python train.py --model="contrastive image-text model" --dataset="short English words printed on busy colour backdrops" --train_examples=45211 --image_size=48 --crop_scale_min=1 --horizontal_flip=false --translate=0.06 --color_jitter=0.1 --tokenizer="word" --vocab_size=241 --loss="softmax" --embed_dim=256 --encoder_arch="vit" --encoder_norm="layernorm" --encoder_norm_position="pre" --encoder_activation="silu" --encoder_mlp_ratio=6 --encoder_head_dim=64 --encoder_fused_qkv=false --encoder_bias="all" --encoder_qk_norm=false --encoder_parallel_block=false --encoder_dropout=0.05 --encoder_inner_norm=true --encoder_moe="expert_choice" --encoder_num_experts=32 --encoder_moe_every=2 --encoder_expert_mlp_ratio=1 --encoder_experts_per_token=1 --encoder_shared_expert=false --encoder_patch_size=[8, 8] --encoder_conv_stem=false --encoder_layers=6 --encoder_width=160 --encoder_positions="learned" --encoder_pooling="class_token" --text_encoder_causal=false --text_encoder_width=256 --text_encoder_layers=10 --text_encoder_norm="rmsnorm" --text_encoder_norm_position="pre" --text_encoder_activation="gelu" --text_encoder_mlp_ratio=4 --text_encoder_head_dim=64 --text_encoder_fused_qkv=true --text_encoder_bias="all" --text_encoder_qk_norm=true --text_encoder_parallel_block=false --text_encoder_inner_norm=false --text_encoder_positions="learned" --residual_init="none" --optimizer="soap" --beta2=0.999 --lr=0.0017 --beta1=0.95 --shampoo_beta=0.999 --eps=1e-08 --precondition_frequency=50 --max_precond_dim=512 --one_sided=false --adamw_lr_other_params=0.0015 --grad_clip=3.0 --steps=20500 --batch_size=256 --epochs=116.1 --lr_schedule="linear" --final_lr_fraction=0 --warmup_steps=410 --weight_decay=0.3 --adamw_weight_decay_other_params=0.01
Rows from block 3 of the image encoder of a small contrastive image-text model, named by matrix and row number. Rows with one number within an expert belong to one neuron, the router's apart. Each number is 128 + 24 x the weight over its row's rms, rounded and kept within 0 to 255. All counts start at 0. Numbers have three digits each.
Before each expert's rows are labels from the 100 images, of 14848, where the router gives the expert most weight on average: "responds to" is what is common among them. Only what is clearly more common there than usual is listed. The data: short English words printed on busy colour backdrops.
# router: router (encoder.blocks.3.mlp.router.weight, 32x160, trained with AdamW), inputs 0-31
# up: expert up (encoder.blocks.3.mlp.up, 32x160x160), inputs 0-31
# down: expert down (encoder.blocks.3.mlp.down, 32x160x160, transposed), outputs 0-31

# expert 28
responds to: capitals; the letter e; the letter a
router.28:129116134080129178153140091133129145162179137107114128182138157116116139122144122141085113149159
up.0:134125172097080117145076155116125148133119137150135151120140129130121107157139154152124109084159
down.0:137139087144110131106151094133137121183098106155164110115151077156138147124102119151151186130120
up.1:126106101142128118132120098148159134135116121179110119127130098140183143117142110182113105137115
down.1:108117137146103105093144131095102125108119102114116117101137152132107100176138126092121136096096
up.2:147140111106139114117117116142121118095079120159074089135158115118116153112175126126134108183091
down.2:127106145137141124126092162120108125055107115123133137132170125147116157111124120132096122123146
up.3:095120109106157136125137141140147149159144112144098127135124088165160118121093114091138154107121
down.3:121126087117153117178080132135139086133145166075146088112113123156063122096125122162131084102164
up.4:108125135130146085143128174110131145119141141169103152155115115132137132102124131132168129122143
down.4:128155124108131123118080100167113133121070080074112070100155132125083133133123149144110135142108
up.5:120146101133122133126099133160131156121099123137114175148134124140139116132136103096129141144145
down.5:156148159147132099102157122107134104085139137133136117101104162091090127118111178134124089129085
up.6:162143143148117099105103115152129110124146112122109135103112101134141110098135195105129122120058
down.6:092107136117119133145107100132079123114159144121097160067128104113110141135129124130114086143109
up.7:111154156100110155127134097168174145104119128118172091161159148090161118153154096143165108131129
down.7:134104114134145127089159180098118126139173144111129158085087111117115114133137098156094124113114
up.8:177145097157137114162110150162175151118109094120142100133190160124139115143152109135130108129141
down.8:150097127103106170085126130146132133164172111142128146120126119102132128119080112128122170099093
up.9:105131110148128118135137111176099147159103135142143124045146151120134113117138110118100090156110
down.9:140147104172117138139106127159140102110109124124132146124139076142105131115172112168175140156143
up.10:131138136095150151119129191123158134157141116105111130131113115130133115129095122130118120067117
down.10:125118102152113123065124107156098144116126138113106090103149117133093148125156118124167114121114
up.11:138128137166141151122104137136116104120128130119134121116140073166119150125136123158127121099142
down.11:121099107157160131123120141117144176108120105137147145155176127100110123110136121147142128143112
up.12:134114112137105103128135132091152111143151136081134111146086104167137136093142162096158126164123
down.12:102125153073105133135140169168084178133110150135099128114121118137114130172098105152142179138131
up.13:143087114120161132146108085114104085119146157132119101123087129141132124118129079103088154145150
down.13:121157089126114160143146122077110135182149166125156136148106127129157128143160101138173116098153
up.14:180126129111120071157113092152119102089097124155125121142140153122100134104113101145144131135147
down.14:105116129126139117073172144142135114152166111088100095099132119195144099124180160138138121140087
up.15:100114133145124140122157098160081116143140126123156093100146138145136112089146156137132091142135
down.15:134090147152086122119108141136127052155132122128116121141132152121145084162075124117129189127086
up.16:142179081137076144104156110109131125131099073116190088125153176122127139119101142136149121122101
down.16:205137136113111128131145128158178145110151125118143126119138145136115103145104114128146136111127
up.17:105109159183082127107123121119124138088154132118096126154126103109147143135138189135107084111097
down.17:126168118134134150136086125157115134159107131146141130079148160134163096114132113122132110121130
up.18:108142146117120133125127068126142129119126148150149119120095154137113105109142122164100082106103
down.18:139122120149150153132125109154152126141107113146101184107155138142114106160118106149120144127138
up.19:130116150142118119138117134109144089147109096124130114140139142107075133136141149137121168143120
down.19:136153112138133117125156160145129168114112166132166118102084140117121141169133107156121099139111
up.20:094152136093099146111119173139108090151210138090129168127088136149154109117126113140127154121111
down.20:144032131144136153056095096120137146147149104131125180113123085117108144109137134117147140090143
up.21:166109119170136117111151122141154156128132127101104153118119143156148080163132101142150117137133
down.21:123127067058088135111086110148136065137081146140151135142175135121140136100107145125133151094079
up.22:107108122109119094125117134107145168096105117148136106145167131093139097165157131181140100160088
down.22:175146100144098162126118087121173116129140090071138136129128117114137132079120175098109151144116
up.23:143167171094105123124137126128121145117146168163161131156133120147164138110121112123115111136101
down.23:132102088149165111122134146148118154138131151116100098140110118092109105108137107135153102093150
up.24:124116110114156107094106089109158140107109151149117103088112164107147164154142112156149099131147
down.24:155156130110103169125150099132157106131171155123148139148140125123075109153096151120120124140144
up.25:137149149122143153130131067140102086114129122115165092105136123136161102121154177175099142134149
down.25:092154106137129121140133126150102121141098139138142102158119121156108163142088127146136165143111
up.26:095107107133154124112102114120154177096139110151121150116146146146108124135107144105108116142092
down.26:149140153112121148131176188127129158147166163142107148124133131131136130102127077174111126098151
up.27:141122152076120142134115101111100098168091120148131131094136130090130158149114098143126121137098
down.27:112111101143107094121119155137138181110168135078125157124109098148107104105156131106114146139151
up.28:104139164118110117144142100099158120100117128136187145114142100157175160135110111170118201069140
down.28:174119125141136166100145149143131113140136169139131124109125119125100133121102120134169130119106
up.29:088135141109162131119096071144145172146156112142116146182173133144121132083102121127130130095090
down.29:160109084126082108129175167145122087127159123146109150109096149123122143165108159187128123161130
up.30:127107126145121160144089118105107155110125084135114111154132137111150157171125132094166150099160
down.30:121114076140102137120133109058184122139127147102177103155135122121144112143091138187127133151153
up.31:178153107139116146127134150126118113107112112144154137090099121099174155152162094105128144106130
down.31:128138110110113125143144126079103108097138137157125119132165107121079114140113117191103160098128
up.32:135127117087111153120129110126129085151086072092161157158150124104100124131148133118125119115144
down.32:121172116149169134109183130147133110081147138157088103141092110132102146162119132148146123170119
up.33:131100098159160169104140116176162119179118160135162086154090147134133105133109136149156152119080
down.33:092120108113135092134113124142072099142171095071154113073121139118111086120126125091116109136143
up.34:099153126125152147138131128117137114117113114119130116158133087158136118098125139098169089128108
down.34:200107120077117144126123121118094144112162136127125121126118104135083107174078093135132156108128
up.35:124111126121125126127093127109118118126128130142156114095122099083177149158112148144103076156154
down.35:103131106158168161087131115150130090161142140142130111191128204154120137129136096107124111110150
up.36:136108135130130143139162155096095123131110105144102119138126109130141119107108124123141138127119
down.36:126114122126110141125102110130117170111169163110164150087081111114123134116147140148090129116148
up.37:159123099142140132129130088107157114131160065092136178127123107142128114112102153129119079136125
down.37:165138106148122138096167143109089145105125182148152177113093098135133139167144091135084149072135
up.38:169131138129119103147138162157106133132138152100132088136118146149166105144090137142135134100100
down.38:133132135131133181102084175114162100138143178097136092142147116160102106118108114108142107127152

# expert 4
responds to: bold
router.4:112121138181152099118129142121117129133091155162095131148119147101137072130124093101105091130134
up.0:135115142141106109104121136146124096142156111113104101177146109098176099165151102108106126140143
down.0:159089078113152119142137136123156145116103098147178102179122151126162168152118131114143162139121
up.1:101105133075120139121126137123139164165151127109117140115129136125156101118102124144134135168156
down.1:139124145113120147143095108160151128083079138114184177160127103142114122109134119096105106103140
up.2:147101141113126104114118168150142116111128112143145113111100119101147100120119104112119146139077
down.2:093141113131151102114150111147113173120078150154149168147153158123152122151107112142113112120139
up.3:104151122132138108135131146113147163113088090123113158113111149146089150120114103138171147165171
down.3:107117118109122117136102067139124081163148169135096152137137120182111132125118146122123143094180
up.4:127135154136140111158141149129120139135103153126165110117162153118122130123109185156139096121175
down.4:133093086123141121155125148136162152132149106123143134128111101170144120149155102113125202154092
up.5:125137137164178205105139145112115150089150115096074160106107139162111098141130146116152148097115
down.5:130122144117112123127101104118102134163120145129126093158154116141150149134089154097113117132113
up.6:126133104126147153144179135095113125085142102141143116120095102135119139093123132141115098123137
down.6:102127140125183105132069147143160123123112133120118095120112142176134116133129149119128147130163
up.7:128123115127091107150099119114123118130093109168132149134138166165114141072127140146096148167130
down.7:102112138161157142144152148132101135149114115124122144140114113113117093122099158141113148110153
up.8:136123155182150127156138126090157147138123133135120175096100129132164145093144136113174150137124
down.8:132110146155123080116117112128097159119115145101156156091132123161095125131167149151143116136118
up.9:131112126164146125141139138100107129182111092129127116122117139141165142138138091099114170132134
down.9:172126127151192110081144141142077124143140157130160149169094103157122156124117113097141125192091
up.10:096089144113119114171107090134156134109124162127141064109143112210116138150136134158110126111126
down.10:161164155133085107131112162096143134109099084138126169124127110101120122140115156093131112130161
up.11:122137133123181146129111087120142083103148172119117115124103115082102149142143118108097135119142
down.11:161093172140125099143127169128158158114116124129139051118140120109131160062147116137132124116125
up.12:155116123153097119135125153098104135148097160134082120137133114127143082136153122160112182106102
down.12:136142103180090130116083130171104141153119133113123092123104113144153117098154128124099132114147
up.13:106162112090107138100166116106100103155146108114107095076116127091092109097115146170099082137149
down.13:130156155116136134116129109091126147111098114111129124150089100130103131169113127089121105166101
up.14:181104118157113134152107164126089097114106141138128152172091103157123151133147132105082116127123
down.14:105097105122110096111119095135163161154155090160147069134159131092182157126082167135130113130136
up.15:080131137140134153114135093136121155114060121097151106100144104135117121110152102146120104111127
down.15:138142182129134106122082131109115100107166121188095118161151140154173115164092147119120101142114
up.16:126096098156121127130158124142111116135110107142124166091080174164158140119167100132128180115094
down.16:135095159168105124077103101123131155109106133134106126085119128135117115125127169147125086162135
up.17:120131143116102136125150142086144102124094166143133134106129139136133157110112146090134154137080
down.17:086131101101132121154124177113137109156158110113121118174135133133127096106117128119105125103171
up.18:105085126129076150114159146132134147140113085147135135110111140168135116153107133135118134155097
down.18:135141121124165118128092126099145156143122155120118075136153140126109139169133143160118104159119
up.19:130149155114164108133144130093146125129127107137111137105154162108160114164150124138133179130081
down.19:106125159147153134120129077124167122120156170127075142162123092155135115116110153102114084136101
up.20:114114112095104095153127154137142157121115095150175148139109142099138100108147092112116116141103
down.20:075171091145154114150123133105104120129138148131105076120107128138138101158103116103140085136190
up.21:103145140170117125133107047147127107152152148171113120094106148136133120106126103127175113100103
down.21:112138098112085138104144139107115103118112139113148138102155102099149110137177121151114103165140
up.22:116138164164147108133114083149153167111146135092115101125110142147145132109155117183123139115169
down.22:134132132163075132117155113126128138158121114119127130110116106110169104145152186102160067121115
up.23:179083120118151127118121146133134123100159147103141109109106105124125085102131151152150125147139
down.23:138079165131122112122156165135128196133119166172181111131152123126131160175175134143129101124124
up.24:126115148144156087120156132122126149149113128151145171152108132147116142097111096135169122118115
down.24:106122131137166157121106110101183148110162127150140172129145144156136105156150144188119159148116
up.25:115088146087121114073105141127132142096125137110136135091126103169082107116132146140183105144095
down.25:094131102175131133176129155163162157140127121145116162174136121102160107189112104156091090120166
up.26:111146165145145105090088167114088157129106135126171120116146123111123106117124091170155119137092
down.26:150137127139136110144162133118118150125160092145099119147169163109131092167135119101136114148157
up.27:112120120097135146153125113127093115117133119156173141137144106134101091119138092134143118132102
down.27:135142134134140157112129162098091131134130075128084125107097116110136148131137099109099118149154
up.28:106124139095104110118088106146117140153113128111116111092149123100157117164110133150144095107163
down.28:157116079094191114100134181151118077112151131091170142144131112123138138140159129112099125139116
up.29:148147142105132152132131131113151133095119139117111154163167152120130163117122175162140132160104
down.29:137105133109114155173177100095138133149120117139103166151175114141148084112116102149119156114132
up.30:146146148164183128108151113135109063111111137110115109167123139140084162143177103120136168132166
down.30:111125143142080149099113118160176141138109128182121146136075118144126139099110125114141166123135
up.31:162081138116158137103105134115099123129118089143110132146121126152166105100150115150164128109135
down.31:112123116110160154128117103108105150151153117129103133115087151139132104105180087113159064111126
up.32:155168127139142127141173162115117136140091157161193113079105155090122142140123142130134129129133
down.32:131088139127138098167055113129142137088118116112120150141136125145145116096174151147160075104144
up.33:109160167161109125099147127129107142101113119161160143141175140148155134158115163134087094162116
down.33:127092124098169150144110141121123093124101103151133079134164115114097143103118099146164169156139
up.34:118113127134182101132102124131136146123075140112139134135120124135104112125151089121152113119114
down.34:144135124097091110110132162103117102088150149117118147084133127115070089109153120124103106130105
up.35:139122123123130131114143137156117115130154175066148131193125133138154174114107074096128095103124
down.35:147148111131140091119137128138139134072121071131148164113143140145162140163159172157134125114107
up.36:118122126158176106132132129124125138102156146170144119128158131129110141146118108101084117117142
down.36:113134149131140133160125142126102164125066089143135139079145099103131137150135149129158101152121
up.37:107101165171141114097150115092114105143110073146134156144157136102138090120130122142172100142126
down.37:180168146128122106099106154076102084166159132141100087110155142129149099133127130108129134091111
up.38:108165140090157106142103118131134182093130147158122162163147162116150138149138205131139171162150
down.38:117157159115117136183157141155111118143103125115088133107139166156123111154121091159193175138143

# expert 27
responds to: grey ink
router.27:142143139144167110158101139127135129170127116156155106151139143129163123129132117124131082097135
up.0:122179156145165089149132129080115125128095112178166120131122152101122117142113136135107160112117
down.0:162109107146110156089100094181132117113178142101114150122110156179111098110138125162138103107155
up.1:147069131165131102100080128141115112164159117080114148073108105119152132157189144129086111131109
down.1:114186138066150158119139126106142103139101118159173150146138152128104129101083112141161152095138
up.2:121120136134152154104158212136118135194138116102139135132155105139145116134105113099117111160095
down.2:125100129120100088162137036138121092060082158085107141117109165115133137137149119183131128112140
up.3:181075167121133149093123144135117154146142122084101116149147165136094093125105133091168097102169
down.3:078156145150152135172149118099134098092114145146132139119094092142147181109156124145134160175108
up.4:078156122088120146134123162114173164121126173099150148165112097094140109131139102145118135118132
down.4:157116104160128076140145081123083102137121146159127115111134121179133122101112105130167114141121
up.5:132119106081103121152119132124114152107164179128112143108137114104139128113097102103118177171078
down.5:151115118127137164111108136073098141121071112128140131137138142147120134140134153188140159124166
up.6:121122122120128122151112109114034083123112093123154113138111100110153159124110093153111155133119
down.6:096128140136177127107141145134170152127180129147116128138148101147090121077105122100134133096176
up.7:120158111123131162126118069118112153090131086100124110152108125163165125129180171149112119130169
down.7:127098127126121106135154126131128104130129159157109119167136145115127173107093100077140136136096
up.8:132111123161165139091153126129164142113132103083135097181104113146115108147137142124120141153142
down.8:146195159103105119166099136159095128128102108163150128114119135101145133094139142148152127134130
up.9:131166128128129115112168172118167108149141109104126109172126174107119111143137092169114106053112
down.9:142116125120105106120120063104144161148102154146127118108111122144125152108126135148120125139144
up.10:093104093142116108142128114134131142148087103172169136133120129117107119152164166114130117149094
down.10:131157191120121153141139105105123160110106162113087086138153123135116125123089095125132161140155
up.11:109124127108120113114124154161094114120083114143123120133096120123098114153116115141154157104115
down.11:098106096157145102108146087109135171129137148127125124138129162140157111080133131145113131119128
up.12:129123102066112157137123159117126127153104121155084120132133096128149138152138095126117152152123
down.12:129125156176156117135148094086124150087144170104138126090116126108128097133121135166145160095147
up.13:173102128120099133117108176133101098143117120139089165116130153116131119123157106134131103140080
down.13:117089113155117137119108113118125147170129197119154086128109098126129061128109120129165149161133
up.14:134105122140139104084104132099144111160138087127101153110162124150100115161152120080128159146139
down.14:118147132131131148131123108185131141101113132133123107163131131082130145107144123150097149076124
up.15:131149156116188115153137147133121082088099131166170142099134157126125163084084164134122141094147
down.15:131099112156129121089102125097149150148184110115107100148128116139114100147172138139147126161091
up.16:138118162168177113126119098144116101155110119123148113139157129121110095135105079151142126125157
down.16:126135133105082170099152160118128171109159160148112150151111093078132157143142111134071164097128
up.17:166130080151133141160109141109130189107115138124116127116114135116174125130094176157160126145127
down.17:101119175107139106115144167134117103139140072161145126122101147137144138119145093111114142110142
up.18:128089136164091164129100141121139124124121117124096123124129116099136119134130108149165127070135
down.18:111126150121092107099111095135122111137147117149116141143160154139111171095125133111098082128091
up.19:135066097122107124155127072162125120119158184119119098137155150121177157116115139135124143130116
down.19:095161136127142129121092153121125115136130118135123122136104092111127148152117142086121150135166
up.20:173122166139145135132136117119127137074135106128186152107146146148138127136136108091133133130128
down.20:074128118116144135095101169161112126124168142137085120122117100111139141113116154169138166128106
up.21:133126134124131136106119158095085116151166137125142117150123144108098161132124135135100103130086
down.21:092142167153113079180097156130158125117087133112141123131139123158143074120120119129170129129130
up.22:130150123141186133141124129106168142109115185174143119127152164124115153100101133146106089110142
down.22:134113117117094121138155134117127134138116065132137123160136119115113106137143121102137162161151
up.23:136151136146094164099119147129133089083110152114134087145119138129083126082105068115134133076102
down.23:103133138112152112154148125139153135163164098109144136063107109140115152121139158170100109164171
up.24:156124133111077129110141145101138143089138116147159091130117131166118115139175115160096149173128
down.24:165123138113108123145104084119144157142109146127095162106147141093092081106154150111164133094127
up.25:093111098130129137152130122149137129107137126131102128086130129117136160173132151107136075106116
down.25:131128125116123120082116132113146171156109155103134132176122125114093115088103096088149129116153
up.26:125111146161145119140120101113109137118158139132092115133131118147118149158118156077093164092058
down.26:151156129111116101047096141092125125119147133135177117086109123090148110118105112143161102148173
up.27:085131131161156121190111138124099136131125138106180112181183135153097155118134076125117115180134
down.27:156125133098154114126166130121143131120140107127092137105096103107135067170112182136140157088124
up.28:149138091160167124127159128097167120127133131106113125113147155119089071118122133159149149157111
down.28:123101127111107117148109116136102146128126126111119140123137108127170166129115117118118083134135
up.29:147144116156142141099127149144097126135111156115194183134139118121129107110135189118074128157123
down.29:104159148108111131124115127116109121140112113114118077100145155118115152165123106117150137110090
up.30:114125131177134134105148114095124164148120133137150095156161149157119137163133142121117148074128
down.30:156175131165133140134123143147148114128163091115106176160079140126153124089131111132195129124133
up.31:087129138113134131082117128120144125152078122089093162123091149097124103175124143106112141146129
down.31:140129109151128125128123122123131131061148126175169093126116129145125181091125099113133098105108
up.32:079155124123114142131107198088098106098117119145177100086151108114155155150108152109124112123100
down.32:133139131136119106124116120166160128188152145146107161136148127157094110093137110161117099081136
up.33:095148131166136130143151168135119133130118137127143141150101138117154141146110143103140178102142
down.33:170098127099088105087111108157112122090124101099116115131142109136073115108167104159122075121132
up.34:139135111151087127178106100113121094161135119152082127123085072123109156197139136120124157142092
down.34:136133137127195121091120151143134161119149135114168159114143165134151115114159105158143066125143
up.35:064160136118138141105187175104117116109151176115122088117124132142156145133160127109091131105135
down.35:184140135148087112141123094114138129121112106103105178147149169135105079114113137154119134149107
up.36:084138097104128146123084149124103114127134123105108136134094079141097105107162102100166121146156
down.36:154119187091149113118199099156131134090151147123141117139120141115180153131085131149108161124157
up.37:123127138096112115136133138128098128085183116143164108139131116113115131190163101138089112148128
down.37:115128140106129095128107136123131136133118143134123121118122152135125113086103175143135163096129
up.38:137132160105153138127170136159075143135086109128107125181184150117143151087082133146123085122160
down.38:153091103158108119118155130098144086111118151161154130115077121138117118134134179132142169116115

# expert 29
responds to: grey ink
router.29:127136121176129133102117137117129103076088105120124113094097104159172120106116098122140118105117
up.0:136143141130124160120154134115146140126118184205144105138052135117114120132128138152149146149108
down.0:113118132144143170132137143120143152095152106125140112091145096162108109160148122092141140093113
up.1:133137163098164144070146119119121148144141112101102091100124122173140105147127134129111154117142
down.1:155076141143167127155133149110141106117142138174136163113102111112120118150130135135195128156094
up.2:135152132115102155119107125129152123154156113136125109144127161159119130139127095136160150113137
down.2:130162139130124134095138112187111128128129135108099146082129101111109094135133143124151121121112
up.3:121126181137133111136137116144095116100138136135166152144125117116120141125162091127149118126145
down.3:115102150171137077150094137117109144154150099098087146144153161096136115152131137118147186116145
up.4:150135113086102159138096122172140115115171130121076119147123102121095156128102140138142124097115
down.4:127175148117128121091137124131078126131118111111160142081108143169122099143115108126082161138111
up.5:133117101145160105166168100095100129112105162124185143142110129119173122118158171123112118137135
down.5:125123128159143183099146161133166121115138194129120138141140088119130144131070129150153133100142
up.6:112123155134125116122159132096137107147155157170119091181111098115132127180151109152138111068148
down.6:151156145168127188107133092117149161138138119119097159098143118102106102104117146094152146126089
up.7:139144107087122127141106136140095119103150110094146116098075102145104082155126137118173160147109
down.7:131100143161112122126133144137125126165133130163093141182123131135112143120111139119140123121127
up.8:119147119140112122102104092168123126125106175104154090153101163145098131144125095115145128139115
down.8:137145109157136135149163151142137154096143079149131124108126093124126121104081134151121113160133
up.9:117127130146055144142122146123115142117130153099165079112133101197162144105135102139097157150099
down.9:141082172129116147120120095085139122140100158115161129155114128096094160129147149130114138160132
up.10:103098122135156140084139162103138123157104127115133127083149084094127102132110141141152122157111
down.10:194120138125143097111134127089122143101137099161131139151141116118152157112165112100122115114103
up.11:136172126139092093088094142151153121135123121121134129156127132153105156103130116128146150159130
down.11:150104159158187113094142110125099167106153129133121098083171124095144088096156167108103121159146
up.12:114111149146115111107142067119151122177163137112100103134096105129152180138126083119147101113132
down.12:134133118109149086130137119117141143136081135155103140084115123118096116131161140130094117150077
up.13:149140137129135130147092145126081121122152115137172107136134148121140149090089129126104119111131
down.13:170132184131104123109133095147155152132140134134122122118119137128077094101129107130170128130151
up.14:154155122085154112142094131182109151127134132098115152087139153146103109128133116121070113119131
down.14:116113153125126120146130095118131076159139138163135118133096154101118140119112083123118176126157
up.15:171112134170163139165103113144118131134070129150125102100123148113129151165138135094149106154107
down.15:087126130152117110124155109180121155094174133143096141155120121120128111111128059158123171103151
up.16:158151115103143110135160100128082121133163121157143120141134119146121129142178109125146115132146
down.16:090112139129160098107125101145112106155115073116125107164153120096112136106119136181093146139145
up.17:101126125129044140113121110136128094156121160142112099134090160089129105147127131089172153143113
down.17:136159156145097121136100135144149128111134116083143105136146109091157143112163187125138163136163
up.18:080147118129111138096132137140116112123141092149117088107136136127119134102154179129138111150117
down.18:123126128106098155133157148071119115166144151113146113160130123123092092109137097143094114179113
up.19:099115104144155140171108097143118140128136120135139100145115113090134134116135134173115162144114
down.19:156149146139144149079127091127108114089145110119111130144125107142162125130118086128148140124146
up.20:130084137112129146132131103125139155134121130099121147145124152162159109137116109138115117137111
down.20:151089141144112118140125120122128115120113132110103151108120126144104117112135115156126134115151
up.21:117134089143096124091119117094111085107129160093093122116120169134139143135088142159123148111110
down.21:122139175125153146143116133110151133142124153152120163108112114062131115106179136088112095125145
up.22:087144157152083130120142137164143118104102138130102164133163118132132115091132149098171154132135
down.22:121177165141138077100133097109107132148120135155157121143152112120091109113123173166117094115111
up.23:155192119149124162141156086084085099125106079112112062120161138130110100149135128143141180130127
down.23:094101105162133147104094150115140123125106128168165143152136145118156115085123158140143129111101
up.24:097082135107114155145130107121116131085146146161120090134132103135137106114120116117114155134111
down.24:142116128160163137089149128157155133126126122117131107130089152069098142180131101094122157120117
up.25:143108148173096144161129103140167187152106078137102117087105155124088156105150075078157106108144
down.25:126135115124160081123113128128115085105133125144138117130135115151108123163119137142138118123129
up.26:148141130138081137064141102166135120087157130171118106126123115120135122094126147126080147128143
down.26:111134136171121156129121172156125136109133090113128112085155122109163139168164149126164152154118
up.27:129105121123147089107174126150136175114085144145080104134168106129107128159126126123152122157147
down.27:111104123114117119143116117140153087131093083134154121112098139049138130133132100100144114121101
up.28:121137109094073161131107131155123116114113059126086148113117153121120143126106125122120136110138
down.28:150154116149102115102104112159115119136141110096189128101154112138169093161106098094152113145135
up.29:147073132085104119118137096122125088137136190103153163130105080120125121135143097129145107114130
down.29:147141147166110136137134118113131140125127107098094152133153135143138138185134137143125168122107
up.30:129160166153137145170134111137145085105166151159151113155145095086157104116076067089102129105164
down.30:096110106088100124071107170173094148130109146107096171138160134172143128150145162119172144140136
up.31:090150112096121147126136157162101131127116125157083159144138108115143144115149131116075164086129
down.31:112103105151128138134118090142132111101125139185098116106094146168140113128135098121146131122137
up.32:154131116165122178110104150155136113097098126146141172146149136081097182126104140099183120130153
down.32:077108147106089056112117135150099129149144096105069104101128123187160115144114139165113126111136
up.33:157136119149095146120160125098075116134139166088116097118090127120112152117158135148135140113061
down.33:151106116116147143096139160090120106152113115145152179160137154131145130116114127104113140128139
up.34:106135133126162137139104137168140114076118155113129121132170116155133135149112119129154173155119
down.34:126121133165107124144148133143110139145138143137157142115136143110067128136098132132154122141120
up.35:143146126110149154141113146144103105196098129120137132129132152111122118129124104171132116102126
down.35:056129136138103101145137088123138146125143103118090137108114106150096091115118107138140109086129
up.36:103135132132115124071147162119133108152152148118149166124108125130154124123106188175179071151115
down.36:121141134107189137145154124132138167132176172102109114141137124084134100127141136122144146103122
up.37:114127149172129162121135110147104093116116155168126183146117124152091131138128156146154164120082
down.37:113130157126089157105124173092098141108103119101121101132126135193108171116136194142119098099113
up.38:090140113112129121136119147154123130102134167143100108083124086127081174146104169120146168130111
down.38:116123109149133118158153133128154146131124146142157118145102101104162124150161110168117151141145